From a checkpoint of a small segmentation model: 64-pixel images, norm groupnorm.
Rows from block 4 of a small segmentation model, named by matrix and row number. Rows with one number belong to one channel. Each number is 200 + 30 x the weight over its row's rms, rounded and kept within 0 to 999. All counts start at 0.
After each channel's rows are labels from the 100 images, of 14976, where the channel reaches its highest value: "strongest on" is what is common among them. Only what is clearly more common there than usual is listed. The data: simulated fluorescence microscopy of cells. In brackets: how many of the 100, against the usual share in percent.
# convs0: first 3x3 conv (model.enc.1.1.convs.0.weight, 96x96x3x3, standardized in use, each kernel summed), inputs 0-95
# convs1: second 3x3 conv (model.enc.1.1.convs.1.weight, 96x96x3x3, standardized in use, transposed, each kernel summed), outputs 0-95

convs0.85,197,200,216,233,185,241,148,247,184,203,198,206,251,163,211,159,198,210,200,201,230,256,212,209,196,173,203,176,174,183,232,202,201,218,214,179,205,146,268,208,224,243,217,202,150,143,223,193,222,184,179,220,210,178,241,192,124,214,168,188,215,257,152,168,181,170,211,217,208,212,217,197,171,148,239,249,180,198,180,186,216,158,162,239,218,163,176,188,231,276,213,206,215,146,178,219
convs1.85,229,193,203,178,243,202,168,194,217,208,210,251,198,168,216,205,177,146,240,216,215,189,230,210,255,201,211,191,195,144,189,152,181,177,226,162,169,221,192,224,197,138,252,219,155,126,189,187,242,228,189,234,134,193,218,190,142,216,200,231,179,179,211,193,145,199,167,199,154,217,181,184,206,222,207,210,257,159,219,245,171,245,212,193,195,246,206,223,191,189,190,257,210,147,225,190
strongest on: few cells (94 vs 24.8); cells: one or two (94 vs 24.8); ring around the nucleus (44 vs 12.3); long thin cells (37 vs 13.1)

convs0.6,175,206,267,237,190,213,244,232,213,146,193,218,138,268,201,195,202,206,170,240,155,214,242,199,211,178,210,211,169,162,161,181,236,149,258,153,189,158,201,148,217,233,232,218,173,201,167,196,206,195,172,167,189,166,229,206,161,166,196,207,219,157,174,244,181,231,217,256,197,228,198,211,188,180,187,159,242,233,165,224,194,178,206,238,238,165,239,221,240,172,175,199,205,198,189,227
convs1.6,180,235,244,199,202,207,177,196,197,219,206,162,249,228,218,144,227,228,211,139,194,174,264,185,197,181,200,139,199,258,173,182,176,180,213,202,170,187,217,203,237,263,224,249,221,206,159,214,178,172,166,184,212,182,216,179,179,213,198,221,144,217,194,133,200,223,191,182,246,250,196,223,178,186,182,173,212,153,210,187,246,204,150,179,215,213,188,265,278,203,191,200,184,179,161,197
strongest on: few cells (97 vs 24.8); cells: one or two (97 vs 24.8)

convs0.26,234,196,220,229,156,199,219,209,160,207,155,176,168,183,218,207,222,172,202,211,223,197,221,193,160,224,182,189,190,201,274,181,207,218,213,231,189,188,168,299,187,164,101,201,230,253,175,213,215,208,192,180,174,190,217,170,181,170,244,199,230,217,235,174,218,193,179,206,226,178,199,257,203,131,202,214,192,180,200,238,116,229,190,183,235,176,187,159,199,227,194,239,206,200,225,225
convs1.26,221,234,230,225,119,190,218,171,212,167,185,190,191,213,229,248,157,154,221,196,140,229,190,223,186,221,225,185,196,257,236,178,242,201,178,224,226,212,191,157,164,254,176,197,222,238,201,159,178,172,212,166,195,182,198,223,233,177,158,175,232,190,237,255,193,239,192,176,206,218,231,196,155,199,206,234,147,214,240,168,176,245,201,179,212,141,189,210,180,252,225,230,198,241,205,157
strongest on: long thin cells (98 vs 13.1); few cells (61 vs 24.8); cells: one or two (61 vs 24.8)

convs0.53,231,181,240,173,193,209,219,181,178,194,228,231,250,177,228,248,189,188,144,239,211,231,204,175,184,199,205,215,214,152,207,192,182,220,192,216,219,157,177,108,234,206,196,256,178,153,227,211,213,197,168,184,224,235,171,182,268,247,167,194,197,190,215,213,204,199,198,243,257,135,196,125,224,225,144,199,182,222,179,181,198,196,240,196,183,194,227,222,207,200,191,201,188,193,126,223
convs1.53,183,186,205,212,235,197,221,181,180,175,185,209,178,173,208,202,193,191,246,211,245,199,204,141,215,240,191,295,249,205,211,222,214,212,165,217,192,189,205,216,192,224,188,207,222,203,201,173,258,208,202,206,206,214,195,220,206,194,239,219,175,226,192,181,247,156,244,205,238,248,233,167,255,274,129,255,197,211,180,238,171,141,239,217,189,172,135,173,164,188,218,196,212,192,169,164
strongest on: few cells (100 vs 24.8); cells: one or two (100 vs 24.8); bright spots (32 vs 12)

convs0.71,158,157,167,230,259,238,203,164,239,249,222,181,226,193,151,256,188,224,172,220,197,168,195,231,194,201,252,167,182,202,213,188,204,188,207,170,192,225,267,178,237,230,243,164,209,156,191,231,194,208,146,248,175,202,178,153,244,234,188,181,206,240,171,216,203,174,192,233,210,186,141,202,204,243,144,218,193,243,211,167,235,188,152,190,170,190,160,192,193,167,187,222,233,209,173,177
convs1.71,278,194,181,197,256,222,168,185,199,180,233,166,189,178,141,201,153,188,209,195,206,215,176,217,233,191,193,193,191,140,173,201,251,222,209,176,217,219,195,212,189,168,181,166,162,135,196,199,217,212,166,212,145,207,177,192,218,260,192,211,212,170,223,239,163,189,114,199,156,208,215,192,207,217,242,211,180,176,189,193,190,185,160,208,205,260,197,224,172,200,192,269,263,153,197,163
strongest on: long thin cells (79 vs 13.1); few cells (72 vs 24.8); cells: one or two (72 vs 24.8)

convs0.0,220,220,185,148,241,170,200,210,222,213,218,148,197,268,191,232,196,202,177,193,238,208,172,207,195,198,237,214,179,170,218,183,189,204,219,208,176,205,177,135,227,267,209,227,193,159,228,108,199,223,161,194,215,212,155,203,231,183,220,211,215,239,181,211,155,156,184,226,201,150,175,195,171,199,228,249,209,165,221,221,232,153,195,201,204,249,218,210,184,235,220,200,184,132,263,160
convs1.0,192,174,217,165,230,213,200,145,229,189,200,267,189,214,166,225,177,189,211,191,181,189,208,236,206,209,235,226,185,180,219,237,145,221,224,173,147,221,222,195,227,164,178,230,166,177,208,149,213,205,212,189,109,238,225,202,169,199,221,254,213,182,236,207,171,233,207,182,122,192,158,206,227,159,234,205,218,189,140,164,197,192,197,240,124,226,190,222,185,185,182,228,164,208,220,230
strongest on: long thin cells (90 vs 13.1); few cells (69 vs 24.8); cells: one or two (69 vs 24.8)

convs0.37,202,218,211,193,216,193,168,194,248,210,231,188,210,186,225,223,192,160,178,236,207,169,225,291,189,210,217,159,163,198,213,196,244,242,196,240,184,166,142,190,158,204,230,246,208,184,196,207,197,176,254,206,180,191,205,215,183,224,183,201,251,156,195,215,233,191,197,236,222,216,221,203,200,220,147,134,168,239,214,217,236,148,201,130,245,199,184,195,190,198,133,196,182,204,201,119
convs1.37,216,220,170,219,129,201,193,166,195,196,227,158,190,175,167,235,167,186,220,233,229,229,222,144,247,219,217,219,225,240,231,209,227,225,258,207,262,220,192,232,210,220,182,198,162,227,220,152,179,191,247,228,205,172,202,201,194,233,193,213,193,227,168,193,197,192,208,182,220,206,237,166,177,264,144,246,217,225,269,180,203,194,157,155,162,252,196,189,224,203,174,250,196,239,165,172
strongest on: long thin cells (94 vs 13.1); few cells (87 vs 24.8); cells: one or two (87 vs 24.8)

convs0.64,223,170,214,192,220,184,192,153,187,208,251,202,248,152,225,208,192,176,206,223,189,192,242,251,164,204,237,182,184,176,194,124,203,234,217,185,215,184,186,177,200,163,243,253,243,207,199,246,175,199,205,181,220,148,182,173,163,208,196,214,202,105,228,239,232,193,173,205,187,163,198,198,235,251,183,166,187,218,212,221,253,189,207,172,225,228,267,194,160,222,168,208,149,214,202,159
convs1.64,212,172,181,219,169,224,231,173,144,185,213,244,195,240,154,249,213,230,249,231,193,190,228,186,228,212,209,245,206,240,217,189,224,225,241,213,234,195,171,186,140,243,188,245,164,183,248,144,185,180,228,202,201,197,170,206,240,211,218,235,205,192,179,216,202,194,224,178,243,203,191,207,238,299,206,233,201,241,225,192,197,162,193,173,166,239,159,187,182,178,210,248,190,254,173,166
strongest on: long thin cells (93 vs 13.1); few cells (63 vs 24.8); cells: one or two (63 vs 24.8)

convs0.17,185,233,197,204,235,199,283,242,207,149,168,206,201,153,207,202,269,221,199,163,206,265,220,139,195,224,183,275,230,182,158,199,172,170,152,180,188,201,213,192,176,241,199,190,239,193,205,190,192,224,189,200,199,213,146,175,194,224,196,200,197,198,191,209,203,183,215,197,242,190,213,173,162,159,196,228,219,124,151,211,147,290,159,211,200,189,203,191,219,210,206,233,209,189,217,203
convs1.17,194,235,269,181,227,162,234,196,170,211,178,218,203,194,248,162,250,219,195,181,228,246,200,215,191,201,171,153,200,212,186,196,180,198,178,216,231,174,146,186,172,187,153,249,230,242,170,186,196,157,204,177,273,193,183,192,211,189,237,202,194,172,190,218,215,168,188,173,213,167,223,198,195,159,190,212,167,162,187,128,204,137,245,225,227,189,245,182,215,221,166,130,141,232,209,205
strongest on: few cells (100 vs 24.8); cells: one or two (100 vs 24.8); fragmented nuclei (89 vs 12.4)

convs0.35,192,219,154,169,246,194,213,214,200,223,172,172,176,214,205,277,229,215,156,206,252,138,241,203,144,172,179,243,170,210,238,177,210,207,148,226,227,224,228,229,216,233,268,221,176,191,226,220,203,209,177,203,210,177,179,207,158,179,234,150,212,199,205,223,228,214,220,167,192,166,189,167,182,142,205,188,167,174,177,206,251,164,212,221,238,206,160,210,233,184,209,190,198,178,142,263
convs1.35,203,249,219,254,202,218,231,197,232,203,229,206,208,214,181,208,197,195,138,178,200,156,227,237,205,214,195,214,187,142,197,144,218,236,196,166,212,195,182,198,151,104,186,167,158,167,241,217,192,260,217,157,176,195,182,217,208,222,201,195,226,182,181,252,213,213,182,184,174,217,195,195,178,213,237,175,225,193,220,185,192,212,176,136,272,228,239,161,200,225,188,220,209,267,255,213
strongest on: long thin cells (99 vs 13.1)

convs0.12,258,202,207,207,222,228,173,161,186,211,215,198,173,220,184,187,231,123,153,190,191,179,205,169,173,272,238,205,276,182,219,205,181,164,267,189,222,145,153,216,215,164,175,227,202,170,161,192,202,205,173,231,233,243,238,249,206,204,255,229,175,158,160,179,204,183,167,195,155,216,209,183,177,190,229,155,168,176,229,235,184,219,206,179,189,220,251,211,237,210,188,183,223,191,203,179
convs1.12,209,167,207,205,198,218,217,168,178,188,223,229,209,223,151,225,146,173,210,190,211,214,213,215,231,285,248,209,172,208,231,201,191,168,184,217,150,209,188,167,227,193,174,224,139,146,215,190,185,188,207,206,174,203,174,203,217,184,218,258,250,189,219,196,254,223,249,141,179,242,231,222,212,235,219,204,148,190,194,123,201,172,212,164,191,252,182,246,175,239,217,218,186,243,241,217
strongest on: long thin cells (84 vs 13.1); few cells (64 vs 24.8); cells: one or two (64 vs 24.8)

convs0.76,207,225,238,189,165,194,190,202,166,236,126,227,220,222,176,189,200,176,171,200,210,224,183,185,211,198,190,234,240,229,199,196,223,230,176,227,215,124,157,177,168,260,137,216,205,202,236,183,185,273,178,218,186,211,142,218,162,187,144,219,226,288,180,210,212,217,225,190,217,149,207,181,181,191,199,191,230,169,185,196,180,221,244,208,154,225,167,203,242,233,245,192,193,196,223,176
convs1.76,221,223,204,171,241,154,223,217,184,151,241,226,155,194,186,191,253,220,175,168,208,204,193,219,201,233,207,194,238,170,226,233,194,196,183,185,114,191,222,180,262,214,183,229,265,242,161,210,172,218,212,221,220,241,186,165,199,148,189,216,195,222,219,182,232,170,222,220,213,193,181,197,233,127,176,190,224,225,155,214,214,168,219,261,176,196,235,257,234,224,203,144,194,222,168,180
strongest on: few cells (96 vs 24.8); cells: one or two (96 vs 24.8); long thin cells (47 vs 13.1)

convs0.41,229,211,241,235,215,185,222,221,273,168,222,191,192,192,231,237,228,202,193,174,167,186,197,219,235,167,222,220,142,171,263,180,232,255,224,224,197,181,166,254,195,218,163,218,216,138,201,239,204,185,173,138,161,221,206,162,187,221,221,170,266,163,221,190,230,173,148,220,148,180,194,226,220,241,187,201,150,187,218,226,194,179,178,170,172,198,222,175,166,186,208,194,222,192,210,150
convs1.41,241,237,173,205,136,171,168,164,186,169,226,169,211,192,148,203,139,188,231,228,135,189,128,191,204,185,237,197,199,210,205,243,207,201,233,223,235,237,219,226,198,289,216,141,232,233,209,237,174,195,183,230,198,197,182,207,197,217,157,180,214,197,174,212,187,212,152,198,203,215,229,195,189,205,214,224,153,193,176,177,229,179,194,224,172,176,161,228,199,199,184,198,220,246,134,259
strongest on: long thin cells (76 vs 13.1); few cells (75 vs 24.8); cells: one or two (75 vs 24.8)

convs0.60,137,215,202,191,151,241,209,202,146,199,181,220,222,205,215,188,190,190,176,211,196,140,210,220,218,220,195,186,188,197,291,200,233,233,204,230,231,227,196,184,170,201,160,189,199,194,208,201,142,165,122,241,141,196,153,214,218,195,196,166,234,262,194,219,190,231,257,243,222,171,162,189,220,247,194,234,245,180,207,163,203,178,189,201,200,159,204,175,207,171,238,230,179,212,240,170
convs1.60,233,190,205,213,192,215,205,181,213,225,256,191,191,214,187,208,167,196,170,195,177,219,172,187,199,244,205,205,212,179,188,238,195,183,155,223,207,298,227,217,168,223,187,130,202,215,199,183,258,203,129,186,193,133,201,198,204,193,139,162,223,215,213,220,199,154,136,210,216,217,279,144,194,181,178,207,161,155,252,222,197,194,159,191,208,183,226,217,184,172,212,250,206,217,208,222
strongest on: few cells (87 vs 24.8); cells: one or two (87 vs 24.8); long thin cells (63 vs 13.1)

convs0.94,220,172,186,223,203,186,164,207,170,228,179,270,195,146,225,229,201,134,180,207,176,209,225,208,209,213,174,214,177,183,161,152,167,228,205,226,188,147,178,230,190,174,172,236,202,183,194,228,134,169,162,182,201,230,256,202,204,198,171,175,237,240,208,217,207,225,214,163,228,225,265,231,256,203,174,171,209,175,263,198,210,197,247,141,197,195,243,179,260,204,225,193,227,185,188,166
convs1.94,140,208,176,219,130,183,191,225,192,227,181,162,195,193,198,201,236,270,208,223,223,182,173,207,195,179,169,236,227,185,212,140,228,210,188,206,170,187,197,189,180,239,229,175,198,237,225,245,197,221,227,216,294,190,167,251,209,195,223,160,193,248,161,166,200,191,213,200,264,153,178,265,229,206,190,188,222,239,246,182,230,167,201,178,236,190,214,188,188,200,249,169,222,211,175,175
strongest on: long thin cells (87 vs 13.1); few cells (87 vs 24.8); cells: one or two (87 vs 24.8)

convs0.34,237,209,184,179,227,205,195,218,197,181,275,216,214,184,220,230,181,175,179,228,233,188,169,210,217,226,221,193,148,213,201,173,249,207,216,191,267,164,136,158,203,240,201,220,201,190,250,177,160,188,187,195,234,233,199,241,101,204,120,212,202,160,213,215,203,234,154,239,215,174,244,203,170,211,228,193,206,152,200,198,188,189,224,188,215,199,206,242,183,201,220,151,193,164,160,174
convs1.34,196,217,166,218,240,249,210,197,211,214,175,187,166,194,159,208,185,189,229,265,198,131,213,199,173,202,220,250,201,243,184,205,220,216,238,227,196,192,189,211,241,232,209,155,166,164,256,221,168,204,229,200,158,165,221,251,136,206,206,177,241,203,177,266,172,213,227,217,204,205,183,203,180,257,217,166,176,229,176,217,164,152,202,143,189,233,125,166,211,231,209,193,222,199,192,174
strongest on: long thin cells (89 vs 13.1)

convs0.78,187,184,213,230,179,222,162,222,161,194,184,249,178,191,224,222,216,172,150,179,193,266,185,202,209,206,162,206,221,191,157,174,189,224,191,203,197,218,198,184,229,214,234,177,223,198,211,206,142,212,182,169,175,211,222,208,193,151,190,201,186,267,178,195,210,217,189,241,217,186,161,226,149,220,238,251,246,120,173,175,216,241,218,203,150,255,219,209,178,139,255,151,243,180,233,237
convs1.78,183,191,220,186,224,147,201,243,182,197,203,235,207,280,196,157,237,180,170,170,217,183,215,217,177,198,212,205,227,165,164,150,177,163,178,183,176,212,213,202,213,209,210,239,207,223,158,205,181,253,185,213,173,213,233,179,149,230,173,194,176,261,156,125,238,193,210,237,207,229,200,185,220,142,179,155,159,161,173,193,203,213,203,208,200,184,247,238,244,191,214,153,217,197,195,279
strongest on: few cells (95 vs 24.8); cells: one or two (95 vs 24.8); membrane rim (66 vs 12.8)

convs0.30,194,198,155,215,205,139,187,212,172,200,227,185,191,196,227,259,214,173,211,206,205,160,251,212,215,219,210,165,160,213,190,165,213,251,172,244,199,196,189,225,193,249,197,207,169,162,229,198,200,244,208,217,229,202,222,199,188,210,105,154,178,187,217,256,215,217,179,187,191,108,159,206,231,171,207,144,219,227,150,216,216,214,206,181,248,177,211,188,214,250,252,219,155,217,194,188
convs1.30,174,231,188,221,172,216,208,265,213,170,169,174,178,207,151,218,153,221,186,227,215,149,194,195,148,209,216,219,191,198,194,212,211,253,181,144,210,224,244,178,184,221,190,226,188,241,233,226,182,206,249,132,211,213,196,242,174,189,199,124,238,215,175,221,193,215,220,196,216,150,179,209,199,273,173,157,194,252,219,245,237,201,176,224,215,247,188,194,225,153,252,202,192,216,236,209
strongest on: long thin cells (93 vs 13.1); few cells (65 vs 24.8); cells: one or two (65 vs 24.8)

convs0.2,199,193,221,242,192,199,203,172,154,215,200,196,210,196,207,219,217,213,186,218,269,204,215,220,248,224,216,196,210,223,136,208,229,194,184,200,215,222,174,177,209,200,208,194,150,244,197,204,216,195,187,213,134,178,176,202,198,240,208,177,175,252,227,180,164,144,220,171,190,236,164,191,231,236,230,176,221,151,207,225,200,177,230,128,231,222,170,165,224,232,202,186,164,252,84,221
convs1.2,166,228,211,209,220,191,228,192,236,209,172,250,180,193,242,193,214,194,157,148,263,209,175,198,235,236,176,237,176,165,240,163,217,183,166,211,177,174,121,182,167,196,211,236,217,208,174,188,246,238,216,175,185,192,199,234,211,159,247,223,211,212,184,146,198,198,209,191,209,189,224,230,195,210,187,193,210,202,196,244,177,221,246,180,275,239,244,195,169,142,207,181,210,226,269,255
strongest on: few cells (100 vs 24.8); cells: one or two (100 vs 24.8); vacuoles (34 vs 12.6)

convs0.90,232,242,206,167,243,165,200,201,212,210,218,164,186,238,257,179,207,258,172,196,166,216,248,208,196,163,198,189,175,220,178,175,210,175,181,231,200,203,192,220,227,191,212,225,222,224,195,142,183,229,236,162,254,164,123,178,173,157,206,196,210,219,168,196,144,188,165,197,209,237,150,205,179,219,183,155,270,212,239,241,213,187,189,225,141,228,261,220,187,229,201,186,211,149,189,196
convs1.90,241,180,227,200,223,191,222,169,183,209,188,269,186,253,195,224,178,221,241,247,216,194,247,210,220,175,222,217,189,199,231,234,193,187,222,223,176,221,264,182,223,216,218,276,182,222,232,115,151,170,197,208,177,241,163,199,204,209,219,239,221,184,187,201,217,252,203,168,244,187,164,224,208,189,229,233,210,227,180,168,231,143,233,195,151,249,158,204,186,181,204,218,191,184,160,159
strongest on: long thin cells (83 vs 13.1); few cells (66 vs 24.8); cells: one or two (66 vs 24.8)

convs0.80,190,198,205,215,182,170,238,227,208,232,218,257,229,224,195,189,205,253,209,183,171,215,188,231,217,208,176,210,181,235,206,178,180,231,183,198,173,212,127,222,196,229,108,156,207,192,210,150,209,215,216,184,167,218,178,167,170,183,209,158,206,211,214,213,180,178,125,226,220,146,214,171,216,221,230,183,205,150,168,230,140,208,198,271,190,194,181,193,255,187,221,217,195,234,265,243
convs1.80,214,231,200,162,167,211,178,192,198,190,192,212,176,232,173,233,253,222,178,244,148,207,175,224,190,186,252,231,262,221,203,253,188,230,217,187,189,181,249,187,204,235,175,219,263,281,178,185,141,182,210,220,235,228,191,173,191,197,169,163,231,238,187,226,245,201,181,215,212,178,168,194,184,182,183,212,197,220,177,224,261,160,212,228,145,165,198,225,211,221,185,173,201,210,116,193
strongest on: long thin cells (85 vs 13.1); few cells (84 vs 24.8); cells: one or two (84 vs 24.8)

convs0.52,145,180,180,195,176,208,222,204,184,226,203,228,159,234,256,216,223,233,179,205,233,214,215,203,211,189,215,194,222,217,189,184,195,111,167,222,236,182,123,158,231,209,253,214,180,186,233,262,196,173,180,148,164,253,227,166,203,183,197,218,168,179,209,208,230,227,214,210,222,179,198,187,143,208,173,190,250,190,203,195,213,231,252,191,197,202,227,227,178,154,199,175,195,204,120,250
convs1.52,164,165,196,188,135,163,209,265,172,164,201,173,179,246,169,177,230,205,178,132,203,217,196,220,192,236,207,267,198,194,182,159,173,139,205,197,179,183,200,252,172,229,175,228,219,224,222,191,258,241,154,219,153,206,184,215,179,219,204,199,152,226,159,180,205,213,224,198,236,225,233,171,187,222,174,192,107,165,213,201,202,205,240,214,174,166,207,212,227,212,156,198,202,208,170,210
strongest on: few cells (93 vs 24.8); cells: one or two (93 vs 24.8); membrane rim (32 vs 12.8)

convs0.8,257,161,234,223,204,212,185,213,205,178,228,210,232,237,185,199,155,151,166,212,177,217,188,235,166,217,202,131,216,170,181,147,196,159,199,206,177,120,222,207,202,225,153,218,231,209,210,210,190,205,233,210,252,225,205,197,186,164,240,147,232,201,168,185,225,164,193,230,226,193,214,212,142,190,256,181,180,209,232,203,226,213,159,227,213,176,237,159,182,216,204,228,210,132,268,190
convs1.8,235,196,144,168,208,281,210,167,192,172,205,194,206,191,162,196,186,182,236,228,166,183,189,195,143,170,249,210,226,235,219,250,239,225,253,225,191,160,216,213,220,223,203,199,176,209,208,178,148,251,240,172,200,212,152,206,219,216,186,208,221,160,201,142,236,240,202,176,205,185,221,218,218,264,203,188,235,204,188,189,204,179,159,181,117,239,184,234,199,236,224,247,197,186,164,181
strongest on: long thin cells (97 vs 13.1); few cells (89 vs 24.8); cells: one or two (89 vs 24.8)